Weights of a small sound classifier: layers 8.
Rows from block 2 of a small sound classifier, named by matrix and row number. Rows with one number belong to one neuron. Each number is 500 + 40 x the weight over its row's rms, rounded and kept within 0 to 999. All counts start at 0. Numbers have three digits each.
Before each neuron's rows are labels from the 100 clips, of 14976, where the neuron reaches its largest size: "top examples" is what is common among them. Only what is clearly more common there than usual is listed. The data: phrases spoken by 400 fixed synthetic voices.
# gate: MLP gate (model.blocks.2.mlp.gate.weight, 1024x384), inputs 128-255
# fc1: MLP up (model.blocks.2.mlp.fc1.weight, 1024x384), inputs 128-255
# fc2: MLP down (model.blocks.2.mlp.fc2.weight, 384x1024, transposed), outputs 128-255

top examples: deep voice
gate.697:359539508492458507479530479490471402524511476559495450416469560512496466452466456495494488502476546427451495470499534516509567542514456514454473528504510489460492557516459437570484528509568548544486475426515534549397577533544498498427463523525492429513447470495535436528526499532446435445434493550489487530519519533507458462535507523441507498500457515545399491441500473492506502513456
fc1.697:485456520534437447549572563444477463492534519500564551583520483517446480468584562432503474421419522500509535470469484518502460462518562463505496494532515479459514468491505565520518480506531519580443485438517484548497448531511621546480517455519521505472498502457495472479585435504538541550481535469479475535499475460537556438482530565479447496454560512442516424535488535512482502499469
fc2.697:466482584471475502435474534472429489445600430477472505509526495508487519449547441451498497495547490419484504528502495419457559496566460490493461540524507450551539512558528474513526475469401517477481498555516552448432537521515557490509495436530553538530518546513476530484504419552517520554584496482504481469506506550450570537501507396585445506488536514466485466457548499464480526480477

top examples: child-like voice; pink noise
gate.162:476501464554518479417477456546535465496486518513528521498466451507553503460446496515506467507469488499405495498366499495512520504485472481407529462534475411430535522508477459455454460462542434519537539522503423552516524510489489473447465557485523483541506506476489456497471491473544449541448462521496501452441504497471456439524527444499465546477501473484454540447497428488485563547508
fc1.162:465547547465511520467472529535562436518502534462549527450487485504475492555553520554511492457475547490495491450515502550485427485472458512482446488519551507445433431455527455442471412511477520481501545475488469514488450520546547496462456525496508498522405440512519441563558508448546563529521406491536595449482479526501450538592547503435385549492533454458410513520469520454498493495547
fc2.162:531476578490563403512532447525485490513517535509470446512498441517518506462567531521492470493554501527487509501397531501490515527548477461533512487490487431506521460456502518496529528451497534543466478454495472618526494489518550534545522556510512485530487622495546543408467457534539453546519538517416487471527531572448502500502535458492502442489534449385509492449511502505518474537475

top examples: child-like voice
gate.132:504479576514465453542497471501466485455470409503452453523486493483511481447406475434479451489494481474515528493463518483531485541530478443467465552476509524406531575597517500551512577466513494524467473504526420543409551468512432531482459464506526428562459490509564539439479467608543461510482522525495502495504420545539542487524536452473533547539478457477482548454485450400524570507433
fc1.132:510492420532518492454514468554451533424449510534485514529492571516484565537500488469521500452534519468503530487549508487536466497554532502480537537443468492507486426475533451533528514484514546509527490435558539436491491505487472485550491454494486485463461430519507529510450472507514501450562480483499491503475552561464511554510399461584526477504489454473543584544427508486523529529525
fc2.132:581466528519461508587471525466568526487484560488534586512537446559488445514623594551518538495429518526528478445505537508556511519491502465543453460526510517480473510489567516477493506511511494519508547510493520478580463497451596493462536506502500557414556501536464488513534474465569557520580533484504491465535510434529558544467474527536477448450565436471518480565497502542483446483507

top examples: child-like voice
gate.197:453542575560487448445460448493512515549494481481518431423499457517522426511515529532491499506481486539481515449526429515532508578529450503535475435481498493521406439508526488441397489458513494462517498532503452470521571499474482492485458452475529477500438424567446525489469473567439492463530483463492535501524489497468451562495496567533563489467485494531455493478528502500501527546502
fc1.197:468493483500468485540532490484513524528514490518453535533493502528475487468507505501450570515481498404568508513495500553464550522506514548461513544534480481533503504428541533588509533536571504482471556443498553522552539501453460537487548432513488516512512415514501472466473445414451496525482536434533472523533519536534476519539489550495548519551474501475464488472541495532499510475471
fc2.197:553497509482588496557554521502496440492504518484470464504489458584506472525465477423451483469500552534549539512395498466488468486521565471426485525512506468460591521515514582487586473481475515568454540480494473608519456470472485512484535420461511469458463536519522507503519517460541445515498517471498501552520442552477541526539505407442583446486504492408506529442515486508513516483499

top examples: deep voice
gate.354:373550566532517519437443491520480483503545508469543512463509483518432478482490488459521507491514511450496468434484568429506549537494468495521553474477477467494487554473503495509477434473513520442505523512565454528515531485510578505410570476510543552516510489390513448453436481558533491459443533600413447495488469519490490497536506448464458575394374534490444535508464494505526522557430
fc1.354:472519451449428507480517427440528483556457442502509467479503451441575536511506469496508484508526459478473499454513517507487574557530485490568557509517443517544476558435453477467530489432533517458505487534513531502481497441476469508538488454458433435511487442476528591526563539479461538420496484474470521512487616538495467553524496431512494508579520493464435528492497479542551460492475
fc2.354:547488516537508502374496571551500473486540528511483515422503469515479533452472457449501481531485509529471461458519435530511544426530440487524562454470597535436471525407447474530453523505566487533491504476514526551497477504514508545524465537401423528531402590514483509452402518506523451548434478592488492465524525504502483522482502481447526448504467539521487525541488485593447461543527

top examples: deep voice
gate.406:460471513522585548490477534434465566500469491480510460455499491471478503576552459553424540512512446491573523462463399413541422461492535492469477517485498450505440440442531450553490498456445506476481514451467500388522526453477588488474471425472508484462450443427534549561416544482487491460471512499537507488497497587498410528460443537461470498456505487468513521505478468449491519454524
fc1.406:539447536526476502465518464481540530543476554502561570488489523428471531521530513495506513563489579491504489510449436454495457553557534506520544426502490484531458459531443606465506511519436502526487503484522501456489433516371517533514496502415497456538490550540491400422544518467467498560560487503438437526502522456522540501450560401511429502560477557502470447602459478568453471495525
fc2.406:499502464541533542489492529489564501529457406524470555449502423496497485462490509523472548482524390493483416374497521503573605510487508509491520462486452549531469479488547438605525440482554440501492489401513472538526530533527497500437445580569536515511554516485521484467481516454560486488520469503505473463519466508543461542471504553449501470500415551519503522444424531438527514469526

top examples: child-like voice; /i/
gate.491:481497523520534514509481572433546478514513504501440485413504506493490526545556538483427557502514448474522472408566493455506529477463410521473547511525542548500399442409481460515474440486422516442533501509429466472496479519525533514538424540560497484519495523524492512478486506498463443522422497548519601475545529467473413476516449515476412541462548531502455487486530533492465525514525
fc1.491:494568560490496509399516524564461506539448542529566497517461521473483487549519499473478443525478505537567426466488507459533510504483518400501508470504562525481552553522487477482538503463495498566488421513470476514493490528538461451487543460522559498527424540520549521472493459497560505557468461576454528481545473492486538494483537494468545509487423548499520533544475529503544518478514
fc2.491:527503561526437543465430555453497588496497491490563460508490470537539534511483523492531563479432529504485388489480506497431566530481486559463504505595519481566456468517476549514442492453466539441509486501505598409495584464493576497438453465525514503476568447495429530538477468516420527526496496486568560435488529547476455489509437486503501561535506512534525496558554540514492559466442

top examples: child-like voice
gate.564:491547548476440597530511530469427541545544508445493481511499486523501510568554510461457568496507428471520523485519476522492434548494462510492464477450522551541496548470383506417471520438471434467534481564485491430444459455503573521522463515464428574520558533552465566570547516500462478512510479512456536505512490558508576542539570509548514547533497503549485467502558532554486564596528
fc1.564:577505460442514449468544565495557499571472522550478559446449432497516542473506542533470544569537497521479442457551462501496538501524472497507463480537473542449495498492468526489517544510460499554513553511471523508518487495483443543448420558494554533623463591461459461502506529551538435554544483541460455431499561535391515444528559412510509494527536517439507505485491483473437461519509
fc2.564:481557472554409463500561492581511532550494557504524569438508555533524550454511513563482563567533515520450517474547569515554518487467412420493462543533486448510525542502464457539604415492479482455486449499485436434473499464499460520495486560478475564478517553470550565569527520513600537488524460534525493484543518442586506540523471442479524469479541525529474570513409468464520525496488

top examples: child-like voice
gate.630:519491562495494525495538511502451439458490524438491500452486443485427507458439478447450471473478475487496493441471479447508473517521508474514488500436507511489424495481418501537449501465458506522513530554503465448435532476474527485494485478488516459489383526581482479458534475536548452429472472495482556481448500477520536489485510401588464451449547390410459467525531528471462545466529
fc1.630:522456496492429444506518495453519506464452503515504508517542467496539493508513508518471526526470526472546479495524474582489492421524470513431522522514450483490497523523525578474555542520538510491499460443401511534488501515486424568524473517530450474559520539510495536516487500415439460549568461470545446480578544525475476443503529581484512428544461434540449479523485430582542453532445
fc2.630:510555517530456552546502510487537500509548449485463517438538489506479460482478544521514510577494444490543475443482544442586522469544468458499529528483468509468422451439534474536484464459504533496467489470552495422460575500535544541458503501424557589553488422450433521489433450456507423501484510502522509474517449484518472464477496371499575499528485525441368562498469512480422576476471

top examples: high voice; dull voice
gate.247:506510485498481508474561461477516457510505504516431487420472434479466495454489504493464413458464434533445461447499495487525510530472456536590539473505488504558446409436507452471436523458479507493465455520535463504448440485484450488514496469540543434473473477554467504486522501526423506532461506509486509466508519514429424463497516572501444452497507506461508454455457515423431477486468
fc1.247:495468514525496526538501431448505519570565489507462524538541506539522480429506524565481484540466453569476525563506454563523487520490531470553478480536507503501477466496507502490428489506505491456487522478456554473510529501490515456529535541497477502482550518475474471593487536426452551517434549581498503505457559406498457497540443555491457504439513480587549507486531480524480487509480
fc2.247:460543455534528504563498457497508546497487511505459554450515481413528484505536552569563461437484470487500512515510512475534464455461529528513516472497457483584538463566573438524465568524578467530564532586528501446477565522464516552524524509519487451462425565458469553480519479482506475458518536508486433495463592485487507537498507514513550485462472421454498464534486522487562469492475

top examples: high voice
gate.63:469443537508492530428481490481525465462524467500514469508492497518498504489518533520518451543511419545454457464453486473512451550527486440546460450437563480475485462543519420437507474499435511446498466442542493429468456501551554464431521530554530526423480444527498501565498465576518500575532484534442554486465451508443425534484463529498530475447419444513508425534479509427470488488498
fc1.63:482470498469552412496485514535533526480453535525422446480424508522467438511505515507503526511468555551419466460529539486453565431534493501490517476495520529448532504484545517560446475518489503601527464471462444549523477493548481519502530546478521533468590537441492494487440496502471428526475489530501473542553513494432517510480502552455500495451436533538509537486522463546444446469514
fc2.63:561478586510406500447457542556543510441430523466526545514508478476444554503472477564511447470462492471520459486470439456487484507499487424475513563497509467495570517477485496517507504514530479468457408542449530537539563443514507504504511515474564450531445424502488543510484442502563502509552564421619469482512469500510543449423518539516487534495581483501466417517523466516452527518416

top examples: high voice; white noise
gate.755:478555461517485458443518538538453523492541499481508488458505485485522458489553528504432486531453484581473517392563464504462513513586425458539482456491499501448448474464462478501421472508491497504522461482557426489405534514506485484536460462521511526525492521523503491525463474617450438518501444523527489505500530537495494507506500493518504455531419533486469570493415527456466527531523
fc1.755:547523555484432475544490524476486559570462543445503486438476492458464487533482486531539486511489551476519462498530456474470510466480435496552487553481585507518449432477466575494459565435482497548536518561462491511492497524529493489533508592451478499554465502589460498425524488474497474518477463473513491486552530512497492477491542483536468483528521546493491474527522535548508490521502
fc2.755:538482524560598478445525536538465528503488489540515483529514477431434581481514489521453536443460489478470456487529428549478546510501481548613537494491483480520430459490539471504501484520528511500544540489492513480467569498503507489507475518538563506520521541476413521462420522547506569530487495500516480485461470561437499492483533541524496539436457507588543534500490593494526550574448

top examples: deep voice; /i/
gate.255:471505472515454536475436519452502494498524457502492481502530510469483549466500438459431563469444438557541467483453484469520477537546528439460497551474414489436478514414502386601484527445504550487474519491510504455506484501494535496547430458497483486453459472511569462490452494509513457473440527544527508490459484494548507489472347465517526497497478487520462557474530461475466563515487
fc1.255:443626414491537457488431507523541522555446563476467493502507512517539477520507534575495526603486547499446494496607583472471527537486521463492567535489477497507473526431527390577517451508475562467488502468480510536608512451561513552459482485454475514447508431492510515577451480452504513514451447560536536499528564520477466562518420517446551509488515517530436571484502490477498488499543
fc2.255:437516501506495453498460500500489459507474458484572460386534527521474509482475481506577460504477523525450508525501482465500423534423424431463564521494492532515482525539468494513477475481476443466490452602495468497545542470407457508524492554533441464490405526446500483484567533523453498455465486598488481548492509462560526536495451512489442516466505489524465520490495457489496460544423

top examples: deep voice
gate.85:473512485503532528431459522551484473472484406478492412490516459478480509551518463428574523432567503481455523393512530437461510483520415473479484496402478555561485508439489490492552445475515428467532431512512446480487474411527529508494500493482472467527545488452478539480482529561517535482516507467455493433499488557471533616551505404461510584460445506507469509526470480502575515550507
fc1.85:479534592530531528532480540547458523476534494514529513529484556584378478494481484490527486474497523446518490453451515453485463431476457495427448482434510513490479467532507488478490516535510487509535514509548420514555499492480541553427478570521516552526514507518458399417439462532576450499504552488565457458546416492519548489504517538490459520425523533525473461501508478502512582495502
fc2.85:451493607460597495526522489466456537487487530511407522509546510479423516595503469532450529470478498445549534410467503521541492498502536472458480457528489497493460442501506436444437468454410493466549538485484485482500516489519526407498517468532573512509539499534574521471509464523537561475475481511541476481515482568468532477542499542511442480459584544483537535483493426430521529495477

top examples: child-like voice
gate.230:458481519540515451493510453530535446544536428524505548481468478516515462456447526547414485586490470492507507574440491492554519514421564504520559503495523529451556567494500458544502545451530469425462585492527446558563456458528472492481501557482481516553508483502529501480456473465531495528471489573487455451494567449495483488533523479457480510517456497421493550458484472522448510510478
fc1.230:458525523511500521517466461528535468480548502463427501463541505541489424467482456473547506462530491444479577494419470509444396456498498580493466495451524510488483439588595534466438436536499496525489529476519467549526505497523466521492571458473515528471493451521461522507561512487505511458572499443560483570469484438494503517634503453427483404482482461457514428466542521464484463443518
fc2.230:577494496455594506575483516504544560546520545513491516486541512428532530503542543486459560471487534443559512486421439499424479570583550505482536491483508468439529515449446519527481488575508468460494489457490517513453496496551541499551522519482479469510477532500516627561484510513520553533471514511462475556503535530484520489518507447518552468554506475439451501485516493550483434439470